A small masked image model, trained from scratch: encoder norm layernorm, encoder moe soft.
Rows from block 3 of the encoder of a small masked image model, named by matrix and row number. Rows with one number within an expert belong to one neuron, the router's apart. Each number is 500 + 25 x the weight over its row's rms, rounded and kept within 0 to 999. All counts start at 0. Numbers have three digits each. After the name is the row's rms in percent of the matrix's.
Before each expert's rows are labels from the 100 images, of 14848, where the router gives the expert most weight on average: "place" is the part of the image that holds the peak. Only what is clearly more common there than usual is listed. The data: patchworks of several textures. In brackets: how many of the 100.
# router: slot weights (encoder.blocks.3.mlp.router.weight, 64x128, trained with AdamW), inputs 0-127
# up: expert up (encoder.blocks.3.mlp.up, 32x128x128), inputs 0-127
# down: expert down (encoder.blocks.3.mlp.down, 32x128x128, transposed), outputs 0-127

# expert 22
place: top right (28)
router.44 094:544500504497500502500487490506490519549502481496488489519530516519498532488485477504458515532524533466520502517473470447526496525486486491475490506520478485504435549512473492546462458494484515497562511477475483545490465501514508513488532529506510508513468539479504513523490484507509456546541527507475479508490447508513526496478458511480554477427507496515510472515533526500505492510507
router.45 095:483514482509495530494496505471459488450484519521467505532516492489508519466482461508489531517497500472484493488481508443517474503503486492528510530538501531505538514523489494512451486510468529497546518465496484525510484502501505520518562439498533505556471526473500490527499547518520453554499507507517461508496419519472511505513488525497518493535501516505538504519527507515462507518534
up.0 090:522509481539480516541500503514436506505543454507498496473490555516474519508502522478497516498527477519482497467489517540494515440485549509485520507461479479462523495502504489529507485521536501535458500520510487527492537483506500473486463493501500520477469549519471470509545501501494561456528501495490510450473512512529487486505470468474445501541527491494467488505517476521477488524486
down.0 098:535485480475546521500514481525543529498519516509524490491458447492505513491496529534454445514489541485484472490555555486496497490515506497563540490499503483505490522492510499510511501505504548526435461535498510486528489497453474493479452475487514501472537481527505505502507500469466503496451470467509499512522501489495538531505504460478476496511500525518511463506540506489490508502451
up.1 109:515483515484527480516506483469479480475535532486499501516464509503516531514516534489542481472541470522469494469500499535427501469485560507542486491482478468468522455511510487511502507488500459495481469531494485466498507477509467512472499501474516555463560505526484486453518497484492552464522496515478526505467512489483501472481517454533480509507499469464508476474469482529499529493508
down.1 124:517497485471525503497495496516524444521495507515515459501465483486490543474506548566488500548478503545532458475498518474506481504459534462521545513554513483501494484487525451497458509472530537463474519523506499540511501471490510482493555466516492482436498478488496520507510513483507487526501478531497509493485519505510481510533484456496533469495512482515508439509520496499487526496483
up.2 092:499505492522442528492517492468494509460489502532499507509490465440486492516455516477506545505489496540437475523562490531499494492505497508512498527443508503535505515472561457490506520509574538512513509512539502476484544513499511488536458487517504467480522470491514501484526508477510508482495483499539490498509495449486519471494505520498487500487502495476483520489539507533539480452500
down.2 100:504468470503513488524496502507532535512529489460530512485506487509518527473502478523446471490492538447535500509522537497455491499517486524513483505538527473503512521510467526489501564533470516538478499486445495488539491513468493543476424484495522494507554484541487498529504512482458516466504512498476489485526509520494529477517511498489481514491465511479527523487556486489490501471461
up.3 098:542455517476487510539525524525540529505483494484509495453488529530514453509492488464461461475504492485514558492503504497500506497497507473501519429527506521506470463453503514510509487522515489459490522513518502519507531493521517486508493526492589489503516504513474531501474518501518539473474495512464549513433494555503503522501503472500481512494501454493510531518506508500503507458487
down.3 103:512514484523516509484491549501506535537494512477508483504480481489505486442468455551486507479499532430551438539521536496485483523486490504499480485508532465496514506505489520513495526500461520533484478528491524512476498513518525502445412523491491531542528485507508499500494499506449483487477551481490479483498504495555506532543505492493484505514512479520504523487489473491481501505511
up.4 085:519540509484473492451519495515522494497503490489522494450484514478532460513491506482494486523525501504500553508486523528504540500448556462478494519454495498501495454508457483518524456469482557540486536499511492514507544491505518486549480507485501502471512496506496520477477501500486533458504508520536474541460500522467479544447433503484520505500511488484487468512528511518489529499504
down.4 093:508483505515493473523502497538518508494515481521480456529507434500507470496476486538514496458494511482501468512472502443512467502533537510516494526535530491522495507561456505511505531487499519479508480478489552515475491484457513477497410487514511527571514498514486474506508498517485515538468498440496501491473469519515514464527540515491509488510494508482510536474493516504484503510538
up.5 092:479460521505543516509517485522515515521487481476529515479492545482514507500560497480520453504519471513526513507465462533468494515506518527502553502478471458491504492517484529492477516487481493501450481489498490507553532467474478471463515505516516536466513523509493512475521510547469555461483511509479526506533488499505500483525540447523498522506493519471483504519455458487506447459495
down.5 105:492510478501483508497514534491531467520529505510498474494504463485487490512477489530554494486489509548536543499524513464503475483478496490512495484523523543522469472472525473535492464463501485489534503480552549504466477461525507475502566507506474445496473469478507530534477492471540459583474472510503503499509508487490484525497488517519543491491507495507493505502512489486514532489548
up.6 112:490482465472501530496512463519460491494487507492512530542475476503506476523511530508501480535513511526461492529508519515555480504493499490517510502524481524527502500474505520524489491470531544448496511500567470475469495499481509480484496492510499511478539491433490528530449462514445500519462461470519508519476481488524496473517520424510544510516490555499511504499515497467533499492504
down.6 108:485521528487540513500470474482506520503538499515466493507529537474479489511515483488516480497473485443520559505505482465474496513521481463475490506512491499506504512530502499519508513522501425518513518460482519508553492464495509513510539502490512488528479525545516466505511478472541501531482537516483511469530471481452454486526508569529454459476510461477474502521528473518512491503515
up.7 093:496488524471496548545561509498500485472474514481485516490481497462508475509470523511518507487518476480486490540526523535477511502483514481511502527545506495510495513477504522467522535481508488459467480526521483467537516499507515496478498528477525482478549467472514512482462520485450501492497523459500466479565498495494561434494502463531532519475480490501490522542510490497515513446472
down.7 089:457484446529482463510464528516530530506499502493534502500528453510492528481508517486445488515491576481496552495508484483506463484503473499507485525509562524532512518487517517537491493536492494511532492486480504483531487509505507502469508479573486488526528528547485490488466504451468449504508464483473477490487492511496512510541531518493503490493482473458512480488538503496489510486536
up.8 104:526438466473503493505487496588516523500491522489516477477467514485486509480524504518520485564514470498512492532513524515448509430476501511500458478512503475474496542528482505462492525480477494481482475512476512469481525493488508476476500499496516509472493479487466472518543472505460530479541497514481547515479523514515547500472507459529458500505528462525509496486520496502479516520480
down.8 103:498504521501519550516522530482493474511489494504483462501461455477482522483498559546546492532523480525511475470495522467478507491474521498537542504476500504553517467465500503500483502518526544460461495517500497494477475462480494520456454530508530504460486520477497527487529504489493483510488474521503520469488513509510473521550482480512469481552485490488522437549503505480492538499515

# expert 3
place: centre (31)
router.6 085:494500515491550517513482525507497467520493505499485507512494495494491526503479512502607511500520495459501491468498476508505500501500480496516495467486494480488527468530489499507465469481501490496480486498497472471493521465477487488496542490507518621494492528493481492482495465482511499497474490497494505493476474469493473493460510488518503487498529514476485502507377479496504492499505
router.7 096:500504473495566494505502531495481444522503512491490509523477499483499497479505504493618506503486496493502491459459469505530496508501508484526502466501484490468535465550491501514464473483510482516500488497486479479504489454524495474522555479517511517500490530487509496492524473521501506501494497504486514512503470456476491486446504496544485483505571526469475483535438506511475493508519
up.5 108:493538462543527508495470492524522484506508471500510498537492522528534512517509515523522475466446544471505504483492461474488449457542461541499468485502533472495573484514502496529490483484443491515499479506513473476510527484502477524500514503527504489520499556512550485491524503479545505538510505489527508493497479493453460532493463529518496510534520508461524492517483529466500488508506
down.5 091:529484520456496514502536492465500527498486488488504496483516482489515452512504483485461495509518504499476485536521531489466522488492533470483513529484478507519451493461487515501516496507534517498490500511498505515505508521491504498490660481477516549494520463500481477495494479501467512509447484491490476495493511520513472469529512449479504481486479490532478504481510499522504508518465
up.6 080:481512510534484489463512499478494541492508499489503526481533521481457491499495495487472478485449531502522482519465501509477506470495525524466525536483509501502481483457553462503522492527465527436511504538510535551510495551536536490538476507505457466469457542532491517498480533493499453485508514448545512520504521500492519495512487511467534546508477487486510480527524513487518494500520
down.6 102:478524490531509470477496529499494506514508517497471518513484519491472525497500498500542526506493483527515518494477469511520489496492499497495501494509498515481514484510492482494477492508490464503492487501511509505507488503542492474493308511519487451497465526500513510496509517518524492481531501507504524507514489486512565519469481526532494497486519503475495499505479494501487478499545
up.7 082:526477525520473497463499490478532548524450488509496532515528548502499454499477457523474515508467504511524494524474503473460486437497503501474500536502515488477529484469513527499504500513508531500525490510471514514498500540531510496498488515485442462486436515489510516539503528516497520479526514494494518491503504545506470485537458528506505527522443449501529504499529539534479514544519
down.7 103:491520483546503484483479520491487508527507519504487515515487528495480529487505506510527512516499479522516522486469469507521493492494501503519497493515505506487514493532498487491484496501483468500494488502501500510503487500533487468491305512506489445499472519491511509506502509516513509483522498511502517505519490474511561523478485539533487486494524493464497512502499499504488493489546
up.8 110:483466493496495478482502513533520462483512507467478484502492453486460520489535500505517508486460527472510510483432480506483494502516515488516497495576498489485535456497459515499490465498468490436537509492536513514517542504509542568484514495508520524527468560529490507479499508459495491534443506528526513489492503470471508477460505505494478508517531490472478508518493496501500538508527
down.8 093:535486512496519515514489483479489526530489527524531486483535509534533479509495480491465477503524514500490474501567529507488504472509494510485507497451505493502483499479523507532529515479519524539485501500475506487492490509485489495492672492485495520497543457485501493506510483509474509497502492493496497493468475522514460496527490478471505495505487507537506480484490512504500506493451
up.9 113:489471477462491520496509491478528477476498467530497541532509475468522480464524504550502523525492540521534510487474497491492509576493487498514515536507482548510531468493524493476490488496510478532509493483518481518515473470503522538496470455480490493516479506465477479510500501478490506481478546501524527501547536446500540501500444535484460568491505508526524527535521501490470490482482
down.9 119:526518496536541498476491479523479512600536616479484490510497539520482515559510498492524480522515488490483434494518516517495503464497507498484480463492489495532468501507484497498509536517488505504497478497465504512515508509497547496496466529503485450488504490490523512498491498496478498483501508492480501493482412538512486502489529491521487468511504491507494477479507505488482517511501
up.10 133:516494490498506508508504516553523500513498522475487521506433480455492533515469500495502517518510505500511534518454441455519528496476486459483434480464545484530504510547481509509494481495500527454528489499486474504509496474499504499556515511512544507522514493479531478476512507527527453499489505470475516508489531497504489479441474535498487504479495496448460488533479549492518522495534
down.10 106:513474548463481519530481485496489486489477483516533478485521529529518473487550481495469471505526516497486465522519538501486509461512488531530495505491507465492503482472535502479491512482502523538502520492497490487498508506483489514469632510502502543486512473486483483485493487511475520516476491503489471493513511491488447528545543462494525494521480496563516526477505474504489487527467
up.11 085:490554503533496501539519497547497468490549500501554534507471546511494499484500540521533451493483480512475515520464481521469490498488497549495509512489524459470504518544548513514479483505522493477498498530513492482518473523466496498504510514522512491520529494505561493462476450544540490492443478492534489478513462493447526502469495502508492492491527526456467511497479507489521468508500
down.11 092:524456515473508517500521495481534527485463485492494474489518458489501495517521496492460515510502515491492463527522524469491506490534495485485512483485490518540495492462474506513512497507503536508516517501483503494503504482507467518515656491487517568507508483499461487515488504493474491529499512501484484513490522522506428496531517485512520500518493484538542499519504500508492522495455
up.12 083:530505514484473478485514495496489524508476518487506511448497553497451489437499479520492473527473446535512516522471516492498509474500474523484480497523480505461478512506542496469508536466500510509486493503465526542523473492517501458524479502440476460484454466504499498533506521533519559442513519528516503552497518512531501505510483528522517532504491488495511508486533493534458492512533
down.12 102:486516491525508478476494513497491499515512514500479510506481517495483529489503511488539519518497482522509529488463482504534491507493503498504503499521493502487515497527497492488484485498492465500492488503509499507512485498537479467492299499507490453495479515486515507507506505511509502486517513504505516503504500488507577524473498525523490492491531494468486500511501501500498479484550
up.13 122:520544516479505540499506478524479484498489492537458502503523487497527490485525491488510584526494469464463481477510499536507499538485478487485510522475481461468506511506555534519488489493535531471503510518507494530498522498492475451470501498481525521509494490524519489527464460494533486463544494487484503498449460506500502496450482535526506488514511519507486504559475499508432451524506
down.13 104:486481506490486511510490511500542517497511505471505504515503503523506488518453504505505467483523515510517496503529537496485485469507506500525480489501515530514489499499465507482494486505514511490501490507525498456491513498490530543501646527535501521487512496480459522491484547476511506537449509496521465491526490488487438483503483484456514530481447480505482502465530496495547525504458

# expert 18
place: bottom centre (29)
router.36 106:483512491509473509527516515479441514496540513543528523546507479478510493500472498507506505476534481553493485549473491511488446466489506493463526540493497497435498521516501505495494504487463540518525505511485484502505464546522484509503498534477431492526462536536479491507522525502483498486514462503496450537545505482517496482501469496522468508491472516544441488506516489509528517476486
router.37 096:500533498518465525540467523493479514505523503555503516501499487467514524479456459453504536500517528549463481496491511483507474505465518511487510522491503484443494527501518512488524470493491551514524513518453472521525480546547423502498495522464462490509496526508483521481515491481445493460537459464473488531531502542507526509481493506511501488487494489523481472504496503503491514498544
up.0 071:515490506489470514507531450511508513501498531480526488497508513505493486522482518490465461475483524478461513482506471486528521489492547513485490507489513507551471541488494537492516534503503497440516495495546521489459541493459487496556491487518517456505431492538508495482483530526507510547483520510518524480454517489513474477536501502459511534538467497445503501517522548528516474493472
down.0 092:491505527502484473480523439488533536523461508494516527474501497532499516498511526490461490493484497501479530511504494517527511515502522497508529526525511527527450541514539513511519495521500506479523506487509480491455528487466489474526403514550559435503467492511497501482485500522484485491482511509500469503433512495531475515502495497515486510501477513476477527480536521540501491508438
up.1 115:538506476488461488514527484537525492494496516447440461513496474496508493526493511492489484529482495493458518491501481477525486532466524546506477530469507533513507460511466435514474480536506507546494564526510483476497563447469461481516509514507503496509465506495500504495463508499500503518512540514474518486476518521477484484525503469534515541497521471486487498514471552527518522495521
down.1 124:471468467526538447552492485513522475508506499446495517475512534451536506529510473540524510553446514483464487497521510487489517497514530519516526498491502559474472470558540464510518502542503516523491506488510470491480546499482506497513492508526483474501499544490470548490498500504512513518493487500499487511519490483497500445519491475466521465465469513471537488527460523497485499501492
up.2 120:525479480505481486527512524572508517494514497471471465490496493511520478539532520490489449502516473492439522473495499450481455552469506549502499555478522524523531464517467468492498511529563504533523575485514496512507532472474476505550496450494506487496474488471523491499494511493512522512501507461488496521480500507518494507488489475492517523479522484511529519483467501490475505493505
down.2 132:464483466469539514489491484491505495508507496446496485504485523473514522512467542486504543509458498458488480480509545465493519484496522512507561488515502521418482508550501481507508494506491526532485534514497485471509490525508506533515509479525530461491528553515500500430466503539486551541493527529467478497521498456502505517493501481503500515504472525500530497517480525472513469529478
up.3 105:505545469517447469500493502448529466484471504530471479496519543490503529510496453520485557542461499494528511446454521488530516530495512518537493457491490532491499505516523521476524494534518529508467502488505524476532488496499486463478521519516519486461521486463512522501495484532525486474484523545482520460520493515503489550485496537506483496520506480538526463496498496505450487545498
down.3 113:486493507471524528485525499507479551472523515474527491476468488561515470484490511494507498516490457527502500531531535502503493476471511485485498487513515524509488517483474516534516487510468470522491455491529478498472446462534474480509496550527464516534556495492568531510507471502484484441470456495501502517460517521544488501511502468470514473515503512489502535538457498480485491486534
up.4 095:501482527509502458485497480479470479493534470469463475519489522501490501497543501469515465482515513520498499478515556475492475489496528552514486495553493503465474479492506497497479516525486464508517465491545538488487508539504516515471499495499472491503494454509516493499493476529474535549535501540466481467519501522541511502507473537502499481559502492564488449514550471516484504504442
down.4 108:524514501498511507499481492507508556512498516530480478468483484498500530530481516495428547498478505456473493515476459513536492532483488514493500520509506497518514538460484481516529507527477489499466478519522495487508542487508473528484604487530497492492514503474511480502467475463508473502471509476480536492487479498504519505498479487469505506491560453466490536492449453519501494461526
up.5 110:502465497533485479501509506516518484499488526485513477456574459515490549506511512481498556477510502493469463470492507504494531508506499513499495497444526481495509441533499534521527477508508473532520491512471515515457481457512508538511492490469504495489492479502508491494535529481581500479518535462495491510485501542505469490499499510534518495452470451485522515473504504459531546477503
down.5 091:516503478464489487453488491447466495517486454474509533547454529530471476524514492514486500525512473496515513540503501487499504467540544526489498500522510485469514516500496484482489476496498474513478509478503490495538458509515499531522458493436522503488511507490492541518559512553465493507525475508568531469522531451497471524489475477479482513466507517531491500512483508515538476480528
up.6 070:502506525522489456466525467504541570535487461451506488478487508505500506535509524544452512489447503509487469542482507518514478483497518466515495500521514521547470540463488535497483524543530478497467481497509505529493527519473514510524474483543519445517485476514487525514482470532529519539519476489506481480488494492507512489538517487436503531515492495501494494506526546513493487522468
down.6 086:466502538517513468473528436471508525548482512493501531500495494490511547511518503508471498493457498499490507495502483521526509510476528512530536529526517501539455523525528505490491506513471523500522503498503509517468526507448495471507421504563568433503475487479501507478482524486517489511520493478498489479433500490524494487501494489506461501510485529504467518479526533517516512495460
up.7 153:490498516512471511507501537455527475508496504495503520406502490503449492523490508505499501502483492498519501470494500486530508533475509474521521478499496521488483507524454506492509488515507514480463503464496494590516498507521462488525497494459519487443516518546505515518478495517490511494513543509468480508511513549537520461508488541474505522484502476528503551465484495518443551530484
down.7 118:472564510496499452465481504561507491488484502521498507493525503519500490524522485532497471514512475529535546481476502501426494461497486470476497487451509503487505476476527520493524427476507502486522536450528532456521535519470522456493455516506474532478480485494509516513523505501475499491534477511519514491523503476489491500507480494512509486530459548474553501503518518520481491524497
up.8 092:503484504443487507491509467506495509517495482494482495486526538517518487535526524524485501502473488497503504467524487515507487488519460496498496483500521524510490489483523447571522515529544455484506489496527513553498545513473470471521461497518518495497460483522532506474451495510519503474531472498517502477436519482511483456518491525470507528529498521512510525433554522518497511534445
down.8 087:489526485520498488490502465450494492519479490513504469482549471465502482504483467488482486487520497483458528498545478500502511478532500507515526522462516540546497550475511484510486513499477485515497499486527511494497532477476482516497436558525540472536484536512490516497489506497511445495483517507457487504440525535536499524451532506534510508473453495497537533539536521503515484474522

# expert 8
place: top left (36)
router.16 079:521466474494541500502467496494469511582511498499513463488498461503523518488513510532523496474477519475506479467466514519474470542518499496494526452473483528484432487532484486492489515481497476479551510506489538515517452500518476506500566486498488522520472480503500545531514463517478480520533482494481511499527438529481493489518475506487490449492536477521534503501462480501490521489515
router.17 083:499475432487509481497511508475491478550496412485508487538496488475516527502529520493554513467492519494502472439467479533469502528529478522510514502494482504482506472461507492461511473481524473535533499502519499472503467478501481508532443523509494529476509524500463531511523483527464501467505535499499486496504574490489522491502518499508473510495530478506508529546481460500483504491513
up.0 113:489515514482515498523493476474495527494447501504512470524483491527476508510481499490521514506501478466490506472482490434495501468498446521563525498456485481481522557518483479519514571474487507498528491506502523510520490476452542475504496500539485520453516499496498462480535472503542497473476542513502520484467493487535555486465500460495496509519530541469482501507511538507490530470516
down.0 106:483509469536481460487505550491514473504561509478495505500505482468516480499484486503482501502494531527503465498519507549503514513502519516481477492546509500522496450476538507480463418528515491521478517493488493501494512508538475514508594467472531451497514513490471530513480517479492497526507475468518497497513496506497478525489516530484494482518468459506511524492535474505521488551444
up.1 090:529491485494510474470535505530518468443438543523442452546484524475506546476513510474517487473519494498523461523465436488485520500502471518527474509503500524477544471516489467475525511498486471511506505504511497509485530513516472513524494474513508509465479512481467520514455519549475520514474507550508495513462519510497496527517527521515456507489485500524480513478500495501452453506514
down.1 096:481505520520476506525495509499523499485533494505517518517501471531531484549463469512524489466511540441462512488515536517501499449485482522507477508543483476513477536504526500490482535518523509469505505484506500477437503460468512523491523490487517481512514515565501513501495496511487499477479473481455466507487506508497536549471509520454514512488465484433524519493508499511567507469453
up.2 093:519497516501517492516500540495489530519543498476502492535482485483462492535482499521506553538533519513496454508481431487511530478516521490487513480456549481509504513499539471507499488524475497523532507496475454488517449456459492486516504488574458491469493486471503478510546480482531511480488526486490520493511494452493474526469538490475500494473500526492524449503512514517506510548511
down.2 103:474515557496461499493488503497504473472473528486478528488524554511543495471522488477497479461501481501538518506501531528495488551506485525519501501532458517510500494483495536511449495500505497487439491482498538481493518552516511521466547550468543544482474500511491478461468486496485491549497492519510480521473499524510536468529471508483481469521517472530457513479507491461504512471469
up.3 085:485500508467506557463492476546520491454487513543493502496432487530448478491476496499514499521500523491475484476531517514509481496491531485482551536540486544485519479474503492462522502502476512498452550512511471503563504491478513468489499486463509520484534529513475528473499497524494511456493500517514481501486482462512476463521478562522503506515508455528522474505493497527524482536498
down.3 095:525480492492494504509469504475498487517483497518511482473513489481531521518528501516508505457538502519569523516450501484477553486494486500531512487475505490558455500536494496499463509492531518495499463496497543510458497485512481501508483491507470486523477461517522490517520506476482539510477473472473470506516469550477525532509520478514485493474519504479542542541454543466488512434550
up.4 100:489495443498495515496508485487510479489507499495519521548507501514482482458490498551504519556516530512472507488444533492511506520459513489515497495463508528493523563523484480514505502517523495491541519496529515485480496488446535504518515459532506529521522503431466505492519485504465509527491474500547483460524490492497411487516494519479509492523512521542483493546455493507499525496491
down.4 106:524490502470520516490479513463477500503475520485495481460486481494518493520506526448492473465540491484548494518542488503502521461520534501504526481551493476538467465500500537505488508486509537534460474517474501485497500499514474546475601520452488500522458510537513519497489491485542507481475552495458493524465469499512514517508501492534455483486513498502534500475513493467503495504490
up.5 107:518470484507517529506506496530438530511502503476524526503464560489491538467507476534505431533489468524514495525512468489487493416511518518496497501522495439447515490513542485495454494523498498476462499514494525517497505478488525494491521496467498495486457501510509489529486504523496550471511495533529500514482471535551483519513456506502545510504496471505508516481480482538474500483495
down.5 105:509466459514450486488492504478523465490466453493486493520501487481533511497479546494492526524470561479458490455496521529500505524521520518518516489478503519554459524499474545504497529518480554505495483539511495486492506515492485508509449480447499506493495467496491554505504516476537478532486452499463504478513513464446511515492507526515472465504493528519521482533512493478519470540478
up.6 110:530513557558486503484506439458478458477502509517494463489515467531487519528525478486493484470534502490515454506429548442476480556516525509450529532496492514504479498502504533475506476528498478498536539498503492508472522479523476512521495484527529501519510481484517491486477515499490496476495512480482470495514497480541530455516476510524518499527495525524516508494538497528480535492471
down.6 106:479492477542502511496533491493519560514529510491524489478463490501486527517478503549518470503527439490437507510497530488512468476501524500503502473499495465489487494504491496504541494460490476542524477530518496511521534482509528459533464492505483480524517509517486520591472509478456493507513487492465511530520493544488526514468479457503522495440479494477492513508545472489492493485527
up.7 093:509511512517492557498503523534463538494500535468497516510464502458521506454463453548486516551505449531540496528435493503502507442487503500492465525494484452478499511527505518491503500512501516498463504486494470526532487507521510484494527505495494492505479486526501498532516520558509498485510468519511459543530483529508444537492472508505515485498478532493506508459475528536472476497511
down.7 093:544464493475460545473480522504510455493524480521485514503497523516504522499504505487469524510507475539484520503475507519462524476532470497525536465524532462538482501525491507494493511509451503492475504563511537505504519503499503507497413498450505490507440511478471501529503511477543504478506484498479461531528492530473496486536520492508517507486500521539522484529463492481504503459553
up.8 097:474467485477510501508509490498516512465497548445520503535508486521492460475484535519512482469524500465504440549530540498512492489527453475517480517523507504514526521492472491528512550498465494471524462549461455480505512483523506480466513473482493506486453486531448491526504493495501450533512503512527482491511485505505509482480521499480467493456491505486480534528517493503512563531532
down.8 100:512517474511479483493470506499503522495516516560472495482542488477498500491525490514469524528464499530506527486488460512472505518482517514470491469469525529512438489521529515480516467472523502507475519455507543537483468502462476510519583503507524492469529517459533471503487514485498512497482506507488560488499503496470448479547486469518530503521507494506506463498504522444523468513467

# expert 4
place: top left (28); bottom right (27)
router.8 095:475523495481504478520547532528510460518496514507530550491506507528533495470442517515442512488511444509533501502487450515539548464492488476492483525514543504476513487539524475484455515503463446486515484509471475472507506533458486526518495477524512483503493507520466492504499532541474503513520484537476469471472503492518502517530518527499501479508475531508491518467482534528535533524498
router.9 097:511477522544465481475494491497487540487510510473515492498472501493480475471514465488501505486540505514525482521471542497530457490517488499519500457522519472463489480489542541480539451512498518511494527544515481526505483503566577471473534487520545488488485559470493515505498535474489496462478493501522507482527510526477505455467500485474509530518500512475475499527499474453498512476480
up.0 093:513485523512528517491472481503468509511481555521518492490465501520478484509532491503484523471482544518543486494439514488471515542483522514491484508476466462454492524476532519464526500439483501485510506503537487536521526562491499527511484451443519471480506457534528512473528458497484453537549497495521480485486487496508519530476502523511492510470491496510514484511541484497491529488518
down.0 092:525545481507495493499499499484484457482472525470510554467539515530504490481527465492480524495499479521480518478477476532505488475497487516500516514496502494499502506492478494504504500517488544475471511474484497474515476498547486517470521519508487540469508537458497510535506516483528531471527525508537519490493520438488465451528501497447482461519484525523490536544420529541512459477481
up.1 084:513532527491445506503460505487527480504439494558508533495493492474521470513488481510484514515511571507501479495488556470508532473460532517505467547440470481479473544497539519502530472516490520536468521482496498519498523534492480494498495484485494485496517450461520509494512507550488527505501497481512465489510511534472487509498466489510530483490483509497465478490517545534507535531517
down.1 084:473522455528540463528491462472486495512499486480576515506513487480486505468522487523493505485473494502481552466521503485489502487509505516517536514535533493528525539470487530523506547534494503497445498500526476470480483499513540512486489532509448522493523589493506521498508456501524473511499484514490493529486490472506521494494454465504490511498507454493457529544491491510471502473499
up.2 105:495529513511451459438487475510536511495533498504486515518519540462508500513461509488504500474463524511491455533457455540508473545503494479486527481479493473546527505468559506480475525520474511462516518515495501541481505552460514517498518521509493498466481516524507458441506494479502468522517494514488497456517506453493485508499494513537481518515521494514522520538505507484517520490457
down.2 096:527476493495500492543510492497482475499455492506501475480494477483474483485517488566471489495512535527518471487518533505502543497498509526529450508490535494450483504522468515523543481470509523548450486509499482458510506474535442477516594495529519493527508469472466512498488506483509494471499518534479496496518487541493495495519490508462538473508496489504495460517482511506470463528531
up.3 125:457440496497514532499507483533527492489460506464486510503529491527508510517548548506501481475479535428504518489513488514488509480479525489497527503488504495541480516492493500504505463501485502453551470532550505531488517461503509512534497520501508480483480529490540519504487527542551471520524509470512503512484504475492475443480515505505494558483486466461515512562472477493488481492469
down.3 115:514503491514493525482505482454493503500499478508518507453504473430484563504545535506495506512476487528453510508521437502506526508518485452480487493519507489527507495497506432488521496508468499495508531494488574498509515472455510515540526473505505555512511540527510494476484488499493465520491499493521538475551495502459490470502499518516478526498527510494448481533517499472505467511479
up.4 102:515507498519463531524496552493497516491497508547518442477491484501523511510480516483483539481526500518463472521507500471481490534459521474474463506518496515487495523500491482502517493542553533536506557488458479505486483505516437543478497521460461470517539460494489482476509492443453514473501497522497503521522481542511515534486448520507532500521502479542489502483530499506501498517533
down.4 096:525485509455535476508496499501506471481493506446494500466462475488502513496496483533471456497462510450471524489496468513486500495509532500459524434515511485515503487450475511532487536492503542515531492486470518499525508470491507475534473543553514525539541503513509504497487517543544501518492508471537504539467479563486541460480495508497496533506505474492512496485540506485505483465476
up.5 092:512465499480507533524503499479480496511484469460509531544520531520508513525512488501512496477485492454494535513517509491517471478507505514472492536488475507536506540492482460536506506514513459497523530454524506500472488476477468493495515503443506501489509491457515526513503487526571529511505551479486470480495524473506499504480457471487465535474526426543513546557477513517478491492493
down.5 092:528529509511465555485527485479467495495469491526498533463499531488515510519533443519536488502501524475485487517534525526534520512496493511495485541475537496498532485526488443459526500442525509455496508478443531534528487497530511518562495479507508483507493489507521457467484477506531507497503509471518512548490486506499483520523475477507500476495505499488472444505553519513534501476511
up.6 112:486451501484524517505520543441502504517496496493478513467520470479509498494506535481488538463464542482548515483498498494526525502475500521480536499485495497491517473519578506516485469509454530477519468519492493518520496424526487444483515536535496518514483480530506440508548491502539458454505505479485519507506495516511503515488490504498496471462498527470509540504491508525472507506519
down.6 098:504525527484441472464475489499483437484516519482493508520509548453488490529455483541498486500489515571481495517499514502533491515541483509544477480504515469491476524510478481474505479443482465472509532498501534477505524506475534549525495551502509517498495511501554502482504518514442521517502485515543485493510468493465516491499485478486512480522475550522516462499491507483517491531495
up.7 097:525522517518480546505516490508481472490485523494488478478502474479488479526491501475485489489459479486492533478496484458461503513450552538480494527484495479497469504524447507504498472524513534492473569516503533515504507481476470504530507540496486499539560448517506525494483510513515466465544529469554489531482486504479474491495502472523496551509537484463509471546486510521500518516526
down.7 094:570509530490534470516506480529507501493539472523480506520503481529469469480499463525530480524483540530509473503511521476459516494449473547498510522486518452501488525493481504518487516533489557519494445442513535492520508510527519490463431499498510483465523469496511514504482496481555451496487530478529493498474514483515484486509511542491501539501494482477497489514511525506491481484470
up.8 110:531486518552470521474464498480469502505476494515492497455517470486512536501469494446500510502459516490502536451501506472485523499449563519502513523510478466524478503499493515497522494529500539467489536503482555514465469500507501490499515507458488474526560444515542509464521510514501489467516549470505516499484490501514532508490501507545523470483539452514511499500485534520512488494528
down.8 102:525506475527520515481499478503493500484541485508509477476505452522494541508467471486523522479488498443476489489542546505470535524452508551528496522505560459478481517508489526463511514474470522509493480463491529497492501514527476499499497486481541511487556483525499528463511481485493441504552506450477507511492496490542466498520500569489485510494498495485531473511470516525521505494520